config = dict(
    crop_scale_min=1,
    color_jitter=0.1,
    drop_path=0.15,
    width=256,
    num_labels=52,
    residual_init='scaled_by_depth',
    beta2=0.99,
    beta1=0.95,
    precondition_frequency=32,
    grad_clip=1.0,
    steps=40000,
    weight_decay=0.05,
)
Rows from block 2 of a small multi-label image tagger, named by matrix and row number. Rows with one number belong to one neuron. Each number is 500 + 50 x the weight over its row's rms, rounded and kept within 0 to 999. All counts start at 0. Numbers have three digits each.
After each neuron's rows are labels from the 100 images, of 14976, where the neuron reaches its largest size: "lies over" is the class under the peak; "top examples" is what is common among them. Only what is clearly more common there than usual is listed. The data: larger renderings of crowded toy scenes. In brackets: how many of the 100.
# gate: MLP gate (model.blocks.2.mlp.gate.weight, 768x256), inputs 172-255
# fc1: MLP up (model.blocks.2.mlp.fc1.weight, 768x256), inputs 172-255
# fc2: MLP down (model.blocks.2.mlp.fc2.weight, 256x768, transposed), outputs 172-255

gate.461:445502595501455442482414532531507456410435494484454516462430433522544549556520448443531554436449424489432549463453485500482326564552551539484447565441535435465512514514555511435419496510545453522572470447463527494430522493589557487518534441593555488496
fc1.461:520468542546528417486575510504469512445591523464421435501423501599576524557469345506436573389451509523528549483519512443441622598417506454482487493453470491500464507464478516587489490514457549500450493473444541459517452458589492466541544501552470518451
fc2.461:354466393484509453511421475528503505538500513474527492500518570529434497512495561561570479427488524557484422455450528443471506481471451532385505535528442543554438541497545493440496549485506488522571574469550478461396433526452465489483533474531599532430
lies over: umbrella (40)
top examples: umbrella (44)

gate.326:537601506515542451457475524523470528489578503607553520478556465514419488470590534493522435437468514503539473459481452453635442507500497533546512508549439479462580567483531584505490523525540494523581523517483538512462518511594500471494602452481505461525
fc1.326:495561527510471414560587573465456445485432435422473407493540519497464511515450393413547623522495460437462563574511549466475550518535531506447502509540553519511417464529503503527535492531521521500541455476516538518568424482424509526525506569448485480464
fc2.326:611520561477559535563419567488477463539554529507612459492495506524509550490544498510509534505501598560628511458459528418576500529479484568518519488472548508470538502494509650441482426564408521517546565518455460513608513596488522430505423498520482430468
lies over: snowman (53)
top examples: snowman (55)

gate.627:494436483450541432555445532468526507489522447566477472502525507447476447404498490512430500549529560416616503481536558478557423444496561532402440526436403470563518462573567461526564512455507477466480480491513524542481458438438534486365420519472463502406
fc1.627:570477459577489544505573492527596429537493511419499517559497475556543626555435521471579511514467476464541453463488450414452538543530357426595531466476516428407497432526486455471420555517531508485402563566576567500447585496529461478554505466416505522455
fc2.627:555444523500458493465526537554537456527604543434410479553485513551492494387539539418450547501442518494493420397496506548490504520474547492530518445508433590466408514546602517582491543515556527553432516490447542493364598450591474465551445471489526447555
lies over: dumbbell (38)
top examples: dumbbell (42)

gate.360:505543397489490522544479497555603447511472515523575572510596544462644522409478499524451537529517481503413517560459567499498495551513477500510529448387579548472486429460502371510571575506492487561562474515435480524452503561473493543517521457474589590418
fc1.360:482517567485431522528535500450457413475604526531468468496485476474538487577490447576508404522548558529540529487477548435548426519465553584539478424579498484446491482532422632497478495470555539498457461470391494398560528477497418534500476401538482459471
fc2.360:465504386471502436486525438525454478536390603441598434493540471473464477591560433485395620448504556492491521437524481494494456533479526461522419523513560486489504425552486534488549512459491527513486511451578576543433438428538503500488515459512523486591
lies over: flower (41)
top examples: flower (54)

gate.34:539480491426461499445419486431510500518509504524502490480459476517449514476543435490487425534500508505589537472460442570555485521421499583546500499492485520500418517373488553523413534428493542484504429612532520385503466572462472589575574427550577465448
fc1.34:439511445529416544347561504501490482536479555516539545497521406478490496374633554505518499489512471524560574591521514489488451465518508573578474490556500601519576547529500563586505580494543550482435444598461473490513501487484480473534519439524496448467
fc2.34:638460553502496458369521468485600451445545489517504414489484385493543498456608535538534564460532544538546567505493446498433539482480561412503479446431484527462584501464514503472487444542485420485539545575452482558489514528505555439538535507456473481541
lies over: tree (29)
top examples: tree (44)

gate.596:541533485415474461494511556451504551435592612433495515604477493495404545454582502433534462501576541544527513435481521430530521490500574569440524426534459528622551549481519535524455522428536456529520516430475581395534505492550625516478529468514498479376
fc1.596:487477516420508533463462462497484579518473455493442550433526495561583494428524492495451491492509490507456541502444567465522472477552492666525446495462464508512481459601431464497497558526465607502463386474451460519474399488475624485514423485496476567443
fc2.596:481506570515491542523511434541548353508460517523414535505496531532583499552475593401493467415504443536469507473456503469456484556541471481549472535551492370434505598407468424451462464458566559383443535508477507469532542510505477512428586549427573593468
lies over: umbrella (31)
top examples: umbrella (40); largest object: umbrella (31); mushroom (30)

gate.691:526444507522551511378477497527513557467528521487505501556387457471514562508642475470557535491549513539497531590436474490424474590574451512545436529460454502502538609477452577528416631480467595509449582475483502543502445527556495557481590512568510519498
fc1.691:535523479472550383469441426502520479497536508467610515557464542461442517473524426452498486544528571461441483426463467517412512541474518583590462474482533516580500474527461540511451487565503550509513549508546430554476569548525442398520613466503517474448
fc2.691:500473523483423536476503503476500438451488473599481493450520640510522520538492479494487575421511423536488499471497506505470510441439526478460465527574501588516521390440528516448502486545595558499520508492531455568461495610582570490512513557522373514488
lies over: mug (38)
top examples: mug (47)

gate.283:467536488571501457493471522468482586488477476594566542566403414456522465528509537545517401447623459465503573458390483530524517457541443501533458689477565502525543501438402471600476521489562576510531565493440458396559422421443385507538461565504516484556
fc1.283:459521522587507554440524460487462347470375553508522495560464575395448463540595524489541523439567474551396556537456437390585478499524461525586536584508490457495538524427534460495464425544438525537405526523514483543532538444449553512506445565549545509441
fc2.283:438531479509481426564491490478520398483530460494413459578472498461498537488474575532504539489458426542473450471524499528476462535460545527483512596485574541520564500494567551502569568524540373441444543538551485559495464450489377448507447594563517457488
lies over: snowman (36)
top examples: snowman (43); ladder (43)

gate.248:598549532459499482487472573450500484568521470515600490548510501533451466483527501468507447483489503503569497511464606528620520541581459575525492520416345524486551502456518444529669514508448586488547514504399462562627512497513567468545440553472438501340
fc1.248:505532477591496536565492377563552513441450527530468477503489499475469512500495522509563569585459402560481512538542483570562545471443579486540592401499539528418566520474518513426397354513475559507458531458542480456539446478509443440504525486366562475683
fc2.248:523498479469357513503448468432608495520393568471539575496550497541540568528461413564466480501472555431584569422486491541527495414485448583538540439495492471484561545508520500541568550495448465490508539523455473466492467470580495515539505523417586503623
lies over: airplane (36)
top examples: airplane (44)

gate.397:441478507466441482478484508476486518500514480447514430497462523541439543466506452479465508547486511481587450491464546523585482488443521533510532443508393501522560564523483504496495547543536537525639394537501506452472487553472413554507492434534484477547
fc1.397:471460523547515493497419494489464528578498558579542490538495450505384426437462475511545450480607524467577551558457457519435523569550527486380593499515554598513532513496457491490496547507436405522441483481461549417526429498528522567502549527542476548506
fc2.397:606448473504451449524385456522495521456468370523509530520466433441512540520495590514468539448507584464588498550519477459409548527452486493497538410508470496554469530450476461502484530500466494441535534494499519577476519449385492586423459555584526510542
lies over: barrel (47)
top examples: barrel (54); largest object: barrel (37)

gate.243:496439476552556495547542492448401507499427469415467525422536496438515540536521380411514455445487392480483534497503434455461460521494401427570425469576573494511465457447535499555489514456531524494466576542512540512499586488404547448546518537469485396519
fc1.243:458513516544540442586618464543520448490515448459548462475485492497498417513450515416537489543445528473540512543568465553471554517449453467501482561613538510422525465528635489405529412547480422451541449477501546550556445455504491527431576462571455514523
fc2.243:567402428503495449518429555601542598476535470374484468564544527554430563478463561566479471476450474489584521518481527546470495415464536523433537488500583489500566565533425552418520494470565521544545510478557499574450459518506498596537405449474441525588
lies over: house (58)
top examples: house (64); largest object: house (29)

gate.708:506435568498566527412465546513546474515499534483493449575459460573393545440484547425417408528475439466562450487456552452539457568536489553515550470465520496555439539516480424567407471480505492536578447481467494502466445452506463435492499555452412542522
fc1.708:593456460598480487500535476466487514477551518463410440462497477560597461332444506414510562479505442477436490509464491596419524512515435499462483496531485497366506458454514548445632499560537595510542583458487447578397465466502562467600485411525532510498
fc2.708:560519460469470595384494524490510439578522489651510468511402457621502501452655519517530540468537484593504505508483517441526464547566472533486478503528595579542523514516543537549488446520537500485393539592509517476517498444429523490543478427485475542516
lies over: pine (27)
top examples: light from the right (70); pine (32)

gate.337:534490523524446521537568468486569447573558470502495586538619391507496622446564453474516513534459462541546451418524544411458475438493526538527546512537398532523522489446466400498523488507505472516529535462532489540582511548479457480516478504552489455506
fc1.337:464388515437493471573565506446533489508483400608413483516504559546454411526483510542484431513495526459503548544527462499522502482500512488492562536459394487575484501506529456566545412444515451508458391530440556559475537507607456470495415512533588525412
fc2.337:480518550529514440533604580414456523520477535520458522526496607489522543439444441447538566488533514568443528448528530516485443480499522576513520432479522463558555588457611428505508611495486506552487411529516497542517544429459410554459443604366513448491
lies over: bottle (27)
top examples: bottle (35)

gate.469:495509485460443518522603516485537494509518394600467480504437494528535607613494555533526529528502451527468575561493518559559449581500417500587455523468497481468483442597451466438455563450483427492456529589562504414440526495439391462446455537470526520452
fc1.469:542477546535579479480488602492584488442378477428489477484422515463450385503458448484567447521558472525517496536433424437503560470529507522396494440431490495484554441426477568593467483544525619477394483497501498538548493639529495625445522553455419532488
fc2.469:486536552534553525473473490581504526477488459549599434604471442641565531541507501487491488479534555483455440539497487576492565567452435515467527537481645498552462531486378583604481571479558535498571543518627505529544512464538553477497513443595502559472
lies over: bottle (40)
top examples: bottle (43); snowman (33)

gate.664:484521511593466469497478562495476620547450521435504490445463553479501487548453459474417526544493530544481456563545526474512451494490490491501530552535501461551422506516404493420507476510482478493436499474462599511587604517568446544529474433483557495547
fc1.664:560406476509533574495457498507501563446464479483545560516511398435482454487551470635521475516493500522515472456513464422505482539469467574503550431486443412580544386581517485449496597523554540456554504463458510456446430470457503509500508367495464550479
fc2.664:554514517468508535587437441460580602465542452467578520472554502484479511546439491465376410550503438467573467516511493466530556363503455531463535530460463571547487469459537502468425548485449516506380489451499492492515495582550482459606530485526614482449
lies over: candle (62)
top examples: candle (74)

gate.107:502476510437511529536432466505585627518518489547588514576432530515545475486504505497512527567495674307509541573519459578400473421571468554493530493483512526465444609555609481478485542466601447533446534561504493470514549497461468509517414526495508487515
fc1.107:576498488476555534526424476513518598543544436608501474421518644491563552442549454511458576472467578408461498602448548562483487427508512566469576453515502342542481450525546501558499464536519537442543506484488531526468537499498472489475528400438481500586
fc2.107:557493529451466525466381536497448423465468491560435492518434542529454479512507467521429434502483490511511406508523572466560488508524518441507469533501513352594505482519503588561490559543446579467522551514480501503536485475424610474555547538426543542529
lies over: robot (26)
top examples: robot (34)

gate.286:425571490543494522432588476415464485493370530512516487475494514577510504457547488454466528531389461488589457462490516495555506497487422425559506513443600411480487520534484552596428482620500503524493527535491449586491591498497481532444491482527504486458
fc1.286:473492495501536474440539557532557539584500459524485485535469472499560502484546453445481531526507440521495423538521492457439479546514431494526587429476529549451464504475441454528510408480506555543488522462489511468483645530477532500432457461488453553491
fc2.286:500496599599446502530557509558563461511573395512524389578464510572509480508453503404468430432517426465607470429480536545476506586493508433507565544537562575532503518480507474560484435479477491533490511448487473482537389514424478526506509544473516538487
lies over: tree (35)
top examples: tree (50)

gate.386:543528428443484494481498612521447550518564458537569597514487501557544462434435477545425499601523596513490465571492424469487488524457565493499418376451507557555458441488538420496411536480560518507559546526467529585544525503594519507584543557486540471452
fc1.386:506359517512554497552526440494424427506430530448512592536464521454576539483508494506496546577584514482500493519443493471519540526418579494499484514524574497471416516565521533604330566548477489506491478515580541581502522545556559435588503560435532489501
fc2.386:451506541553540556523431535497648523453368489481479467488499532491470517499487409512501453528502565446511484562491488481497430497515414486484475423548432448568519410501487552401503564490459439490526545468471425607474529542465507405570489515424508623545
lies over: mug (56)
top examples: mug (60)

gate.388:512529603532471529402432506528585517517489486480467525479390586566531527462519449477449502481467538617606399453481494552558513493575491572459458462472480500521488538550434487486526561552450516498478562551500524428522459494511506474611587536521490545549
fc1.388:408505521495485500555475513546470562474448445548496467428567460358433512526483518409524432535499479425433503590570593513484566465511470421470558531539533477463579424499458478502427419542608444478516428509530428547475531545489479536592453530580465500553
fc2.388:494505501564585460411429424486416531517481513543488521407550444544389506517495524467594568560505524462434505499439487512484597544583511547498499520549537426546571527567425462496501479477457464531596532511426469657518534556556440453544547613463543540508
lies over: umbrella (43)
top examples: umbrella (51)

gate.73:513447413478540469491541479507569488542487385508495462483382546417516603557424587540511493406447570489501508438472536554456468467513356455495445595467671513486522516461526419545506477500547524520430545523532484544426419485535522478488448436510547541518
fc1.73:499511527457554541531480596552516507506500513464552570505490514493453527494518500513506441494435499558563548489495463376447521448535562492484568483491482545541396440450483556518561574423521498534469525519560496533507470550480528491454540483499471501482
fc2.73:598495453562445456459445500486560397464587570577480525478547555470513557515549521522499429462467536487491558434504432475420531463476512493592534460525472610475464512490462455443502489536518566543504537520534438537587531545601568508517464467491522488510
lies over: house (30)
top examples: house (45); largest object: house (32)

gate.172:480436553567529519428548516420544433536512433547514550543493480424519528546532545436534407536612565448493507426487480546494484486574545506439519516551442421601528540444505544442478488528394459540576558506489477399538512583474449528527411495474503469590
fc1.172:525510538491495566516524477449468458513519573562541462470553467653534471457459481553443532569371534478463463488491529450524519484448507469602444475478435494507535474617447481406605526529519410522531423491488475499430447490556459575464602485417387425516
fc2.172:482513537487556562507503488542532388502562515635556441504503451552462497537602597571488450525447401518522568481450564414445622548547541461541490506472530508480498466552541471424496469537457497468524482486507517496589523515409516423629432448483507555485
lies over: pine (36)
top examples: light from the right (79); pine (44); lamp (33)

gate.418:589412526473480475584491506566513459509515487507528493475493483497614536494555550448370441438543512565486563601461622409402511438571559516551468467464553566638455560530446438560568479462512518475529545499472498566571486475530500498518489542508570449506
fc1.418:502525582461455511433525543430514550544480466455504498440515586427479471461445537462393544477491471546512508697491451577563467455527413543505562483430516501618398525454493548564573494442479433518470513552400497528551566539512511460539518517515426507568
fc2.418:432475526495480468492470539443467450517481529553527492524443463436553447521471487553490590459497412549470406489472508535533492593528561482541509516414494490408589539416527397513483584498534494437518497432511542505445564542642511436416522551563434450527
lies over: candle (36)
top examples: candle (39); mug (30)

gate.245:498427552474618475396506451507594587543490526531518547492468537562456447515546482502507475514448451508580566482573534498521438540479417467527485427491500479490487540500481452433372600432409495505479513377504426535441499504478522582436445504551571619492
fc1.245:486496440492595465494504523511582521517427558476534494526538542580523491537328490556558519542500490518485599473465516491409490707564423409478525511480485500479414492470474531601528510550472553484452477456494525465566419472440522529476427519582509470579
fc2.245:623527493541440569508490571481490563501530583483574474501473381434466530470567421449518401506471547580505514417455513554527486466497491460444491502463356538447520469459446455471464446493428558467454538575492484500491508645560591495445557493608495539401
lies over: robot (29)
top examples: robot (36)

gate.489:395460508521499587460471493508494463436472465463622514584497513493529610456477580483472500512566489515493462536450586433538475499530587486530551583589562546483563428484544498492510662551561545485488506486450443632464493481427490479458525479592464461559
fc1.489:475540572551510511469488499473494494568455462526493496484388506343454576545488522569530522530549530493476489486545502476482526434486543578526514493474591533516554513569564522451480586549460505458480433524487442515504509490579616425405478479540449504446
fc2.489:472491520453445479519563554462445512500505483482422535495524467564453497395461579474539383622527493473463506501466569471470501449448422477479543520555455506500446458537436469523557567495523615496500595457497522456425511461526608443524450523523575473445
lies over: snowman (33)
top examples: snowman (39)

gate.385:577398454462495486522505466474544465457590489441482464524513488565561414474587481520468535510455574535533471519488486454476498485519546509478436536518407425493381446533486479435473544536476528527577474541452510498436544540504499533559522537566401557551
fc1.385:523547533479416588495496525474510427481520538458511391493562558606543641513462465495472507462566462444538491459518425481552500458522455511547554541471525434519545490502509484501292512499501512473492485384515462480549570360425526493556441516479458515421
fc2.385:552506474573452528533529503565501448521602471534564517549510461442441534489412532544542484478542574519512498441496504451518535591489544504564458441480434494542517446422522532505547514469487473452473668553597442481530587489515485498572508594552474579486
lies over: tree (29); lamp (28)
top examples: lamp (37); tree (35)

gate.741:543532428527442560531438474528453441549567516548442653460526489471438593469653477499526533449514454544528412519522487481518429472535531479559510488456536525465473504398451611601409477579478524500514573544493512525506566469446467424517447561564490473496
fc1.741:522464586448525491443396460484552501515489549451567488559513469591501604512444456491450493468478441448583519477494547485665490580498493470622463501485651475420468570528506443524466485535479602502494482496504522525449531497372464375463487541492501541467
fc2.741:475511439417574536513487540472489483540497459481527544499414569612475495480459577419470575532573407444569493523510486551548535618439527413482550406479469449541483471538507469476548478458520510486519505500513514515451520487462442485516461495501523582468
lies over: trophy (29)
top examples: ice cream (39); trophy (39); bottle (31)

gate.242:472505415411402424519526484515550556461548556496480507530486483468378480565618543525491591472509480541561501528536596514504466487503500556576530448472525505547447472467509592518480462459508510513453412480589514447523490458466561531454531492460592483467
fc1.242:476412542548518541414473440507508480568465518488499575481526491542475381344544504447476487480520412551485503690472437470362456526458436517516555487503508529636469555514490509620465456460451435479510477518469508568582516483495405453476594419396552563404
fc2.242:508493542482432491447568482472470453545476525423414571515481550464451535491531541514501581548479499556520506637486508559494517559502433531568543476485460537513519466516503537516452457503480570554495500514471553492508414537456452428496523415453441429460
lies over: trophy (36); ice cream (25)
top examples: trophy (50); ice cream (44)

gate.33:552501505450578425477496573553567579453444605528490513457445560459580500526502493524460527493483568428547417525535547573550541509526516591609440493480473460511499477435480524510507483513597623502536533512504485488476543465473518507538500422534517543509
fc1.33:497544509470403523515532417480466593568476442410556555516503503544381494432495529551529449446467473506479426546476580522528443537421481503528530449552493534399495475432537509534433542426396490540576509555526563410480513513415508523537473430577466432538
fc2.33:432468519523539566485524544523537425526451588473472520440559493524451449518479482476603488528475410565458482576448501487538474452714463443478527465501475517515453503504489536466556490534501476511518505549498572399500475426473507511466504457480517523532
lies over: barrel (29)
top examples: black object (58); barrel (37); largest object: barrel (30); its colour: black (30)

gate.7:489596440507538441595410621464594524504477440515513450513544525499439505506537564495539489508494516542562509522462468543571548466536503541474484558502559427480444466457540445486492524452473504480486453446446436505541549494528385515560454601544500588551
fc1.7:513548446501522479537526401468432443474495483544555552472420505473449446497531455459438517441583521481497586471494444492469549498642482504520471499489468526493552437438567477465440383567514516534489516557492544489520424504476620494523450560485487486535
fc2.7:527545373481459449475503451568508443394410415474537482575563413579500470524532495504437539508568539595482434499482534564498539607417429575561506479482494516511492478573515606501520539519470460488395477462520562483488527495610524441494524531435500419574
lies over: snowman (31)
top examples: snowman (41)

gate.71:422473537519499442509509536454587487441494503636494529498557422428519474480493513481444452439494561438446475473505426522414554526527490540476404514525494547541472531477402553523497482526500486549457529529527479479458523482488456514487533496533532515480
fc1.71:477466559534526476463499481511540407473488445641589466527582447499514504515499521476514406420510513446443469546473455545413499428426477528585530502615488515492488518506467575525522482571528541464461428488512465497548550505476469510502437543582488542540
fc2.71:409510630497498465506526571496522481480522398582442586460501539508468448457446612458482365553496563598485487379471529629497473456546469454445504489400420507520517573595499442558472506499416510461473478455500563498449578495473462566440542508496491515474
lies over: flower (53)
top examples: flower (100)

gate.370:518553549493474500568583473431457408541483466508520590452548514498493449465490427480512434411557487596451563415490566464543550527488576539421467510516551495505560585421517476496532471553467457441499510518539482526561458499505446496585494502467566537542
fc1.370:486553558439467568649541499457477464429486501516484564564507405543436518495456472475483470453507438555492528500498489545459500512516629525479509500476530509531532570413533462479477444505463556496525499482475511465567613509461533515565549547501512530549
fc2.370:472484524510543495481536545489493481468487492486527560421489546526522508498443432505413408512461464529522438440428527588513395576475433483493488437456411487594476511584544478598460466510355500451522540406535509558477550477456555449500504512449496479438
lies over: flower (36)
top examples: flower (100)

gate.619:525503381499480518417541442472545463452486455454527556477568524491585427447433529502448489511375410434441499419544503441475490562430482534437469488528446468534440508543439556494550517487536456523478536486457539431376522536517479590541502443457511494530
fc1.619:452472464499459569462501482535481486590532467441497507540520545484390499564504460530504502500578550576420486521487559560539511567521426490460509540473506493394526411429468553536575440603527484473539514475447500540555502486472517517554519405522430603497
fc2.619:603403549498484469497539505580530535390475597527523459554402474495465459502510596526476490535526548539490522525606505486491566508433502525400450457403555548469446445558476480462497385612474481459507573529407488485505529564443516474492545456512596489546
lies over: mug (31)
top examples: mug (41)

gate.77:429482572522478486497497551502493584567563515559462464580487517464442632517553413479566497544589519506525522491523415485536548552461435535529564569511514537538544421493546578516451520580498505503580543529495489494617523483544498483472520395549481563547
fc1.77:491463548565479571468495533590487486437547531523530450531454513543468441396516544517386557522455536531476499582440566598427517469511408584342512476509481546504549492594523483480552493501486543504501449450502456575537444453550483550484457498438503425471
fc2.77:467425474472458571567559521585464540524476495530546510485492470527540521520568511499457419484550570479564477532507455494529540457478495562418488471529615433533497466597396484470540553457488523507569530465525452419472563529448487472455510477519592518487
lies over: bottle (49)
top examples: bottle (57)

gate.457:558589503504491489535481498463453385547514469514460463472614602581424594507463420485480416516493419465489498528493528383490521530525495579461523564500454471453445494413537606487490494428513480454482455450517553541491481473458490510539611470476580549465
fc1.457:420432546549510526439574491426507489482536455400424480460434495603524510502571500612464474443546432559499527500459590571490485478469621529375468457493498479559482570385569521436526528390422445436517480503516559558510466492560515548461579551458482524402
fc2.457:438322493480489523552469457477430443410507582454562552523413423404565546469554532463576521472490484536467508513554481440518531587509596514510463569560456552487453495451488583550532435471493495412482540445440379417515503527542487467473472470564479539470
lies over: mushroom (43)
top examples: purple object (74); mushroom (49); its colour: purple (35); largest object: mushroom (25)

gate.203:414412509458509531548626554407431506464426478474521450520457517492574547522535508498530516538518557555432482502512500590574469500505482577508411486426514409467495521569500411536592437556645446505452464417493490474554463621429462569482469498366470426461
fc1.203:479502475465430475538504540538479520528411476481442441525518540426571562561453499479494464586465538481512457494562430577537463536530410482549515531456488458535503508598537527661494473580540489526472483492516518475559474569477434568512539537522458528453
fc2.203:470489561481556443517474472432571545470438547548531456434431428549477527422443498474410519519458589605484485527525504460465501354504494400389496534642537561530399524470532481502509396411503548608469497470471503513648429535594577551409491504358406495495
lies over: tree (52)
top examples: tree (64)

gate.414:674448515518519509562464507521549499499489448450511498430460523573583498483531492440552453500476467525487556549486459453607502519401426569480453454531530504520531484536541481395435442450487553501615490492526486375470497378494547557484456656451446511431
fc1.414:524484566526559508626442515559497484424479539537522578453567506471503558597508538583512527489558459513524495505524475446385533449475525476502540462553465549481559544508613430566516506502553423495457453497465413552512457464463479420572574454493527517612
fc2.414:536615527393455530447469483544541494425477539553490521531513502486513544500442415476456567418528498420630566541423495417464527500510509482513514471485530403460550477513384467551473515507437466528542591559511453637498519622466499410601546590477519528383
lies over: mushroom (48)
top examples: mushroom (53); largest object: mushroom (42)

gate.223:547353518531501568462521433480533465444459511507489451523497528575526488420579451503461572522462532498447500506486499453573488558411615506505505560475495469475490447534494501304539476467527458497493495553510526462516396523489472570524533496477515441521
fc1.223:512474535489512390465470514501501476518500529482616484499487512568464532463515564523456535427458482381600498472455531466491479519501540414464506530481485477416519535399515536520450574495484468476537456645474417548407573533524476546467579528469522655593
fc2.223:479506458457491468479422477519500452450523558495481404469577502545549462495434468512501562481464559481479504502453566562488454493520513508472541477397411361480492540508569544510534553490494534409438467415474518507466508472497499476506536554519423495579
lies over: lamp (25)
top examples: lamp (36)

gate.280:453499552411474471577571536536462513502529484504535435466464447491515404518541567502519452449423557584469558524482585446474461496490314545501445410465494592598596491576417577583453479571516462517410533481471494526590568497504531511508493528496510525493
fc1.280:531471456431415537510537552479446477496594446562513457534495482481589428525556476536570412557517460596468476488447492519370458492495434496486566473492416492562514478546480479560419509443474465526518391574513506498546616526613547527503427456438525586481
fc2.280:459530546460527478423519507472532493466507417555481458466533565488578379475480451460506584527499530510508507568504515529573428485524515539451406536629474579471565450563532538559415516567468609407470487418509564473486580515537485444400394575537420462495
lies over: candle (42)
top examples: candle (51)

gate.460:493470478473526483485549467471525482469548505454492473514568472385543572493468501387483451509559551449490536572485489464526460566449510539584467509451565430510486427465526563457593524538509460524515474610542577481492489464472505436526524425392620477487
fc1.460:495529441447480580514479499498454543392505469460468515597596454515551654446499452457568542488483500527452426440474570466575472512464490477477485461501468449579551451426449494479495452533536460531510501479522470503486453483480401537505426484566478522567
fc2.460:408488597523534479546500591492445463431455554522540548518436494494460563487488503509549534575506511548518448510458547476422440548473472528503632608525532548582524461456553495506464469472581412553451596534500411482534425506511559526546542441511611517471
lies over: mushroom (45)
top examples: mushroom (53)

gate.177:601462547453460496373549468550478576493563549492510496429432485446557503472490586502492503502549491480495557422559492490518499527511472563451480455485529446438425398441512527494444500433537441540467485398472419475474325490529604483528474448553542469421
fc1.177:576506569499543430479423541548427504489525468440567466519534473502585507514557587506474466413458515510552519508415549474503542433514522470542486571458512491567566487515535498457478349639540398513479564440528444594513561432497532457468446527490471544522
fc2.177:454526527424475535444523546474481535539553552520570450477570477531447467490491452499485535505478601535374567464482496451556617553446545525548522446534470624587519461491391443480510520538519531449432513431491533543536564416518511527511531520549489464471
lies over: lamp (26)
top examples: light from behind the scene (51); lamp (37)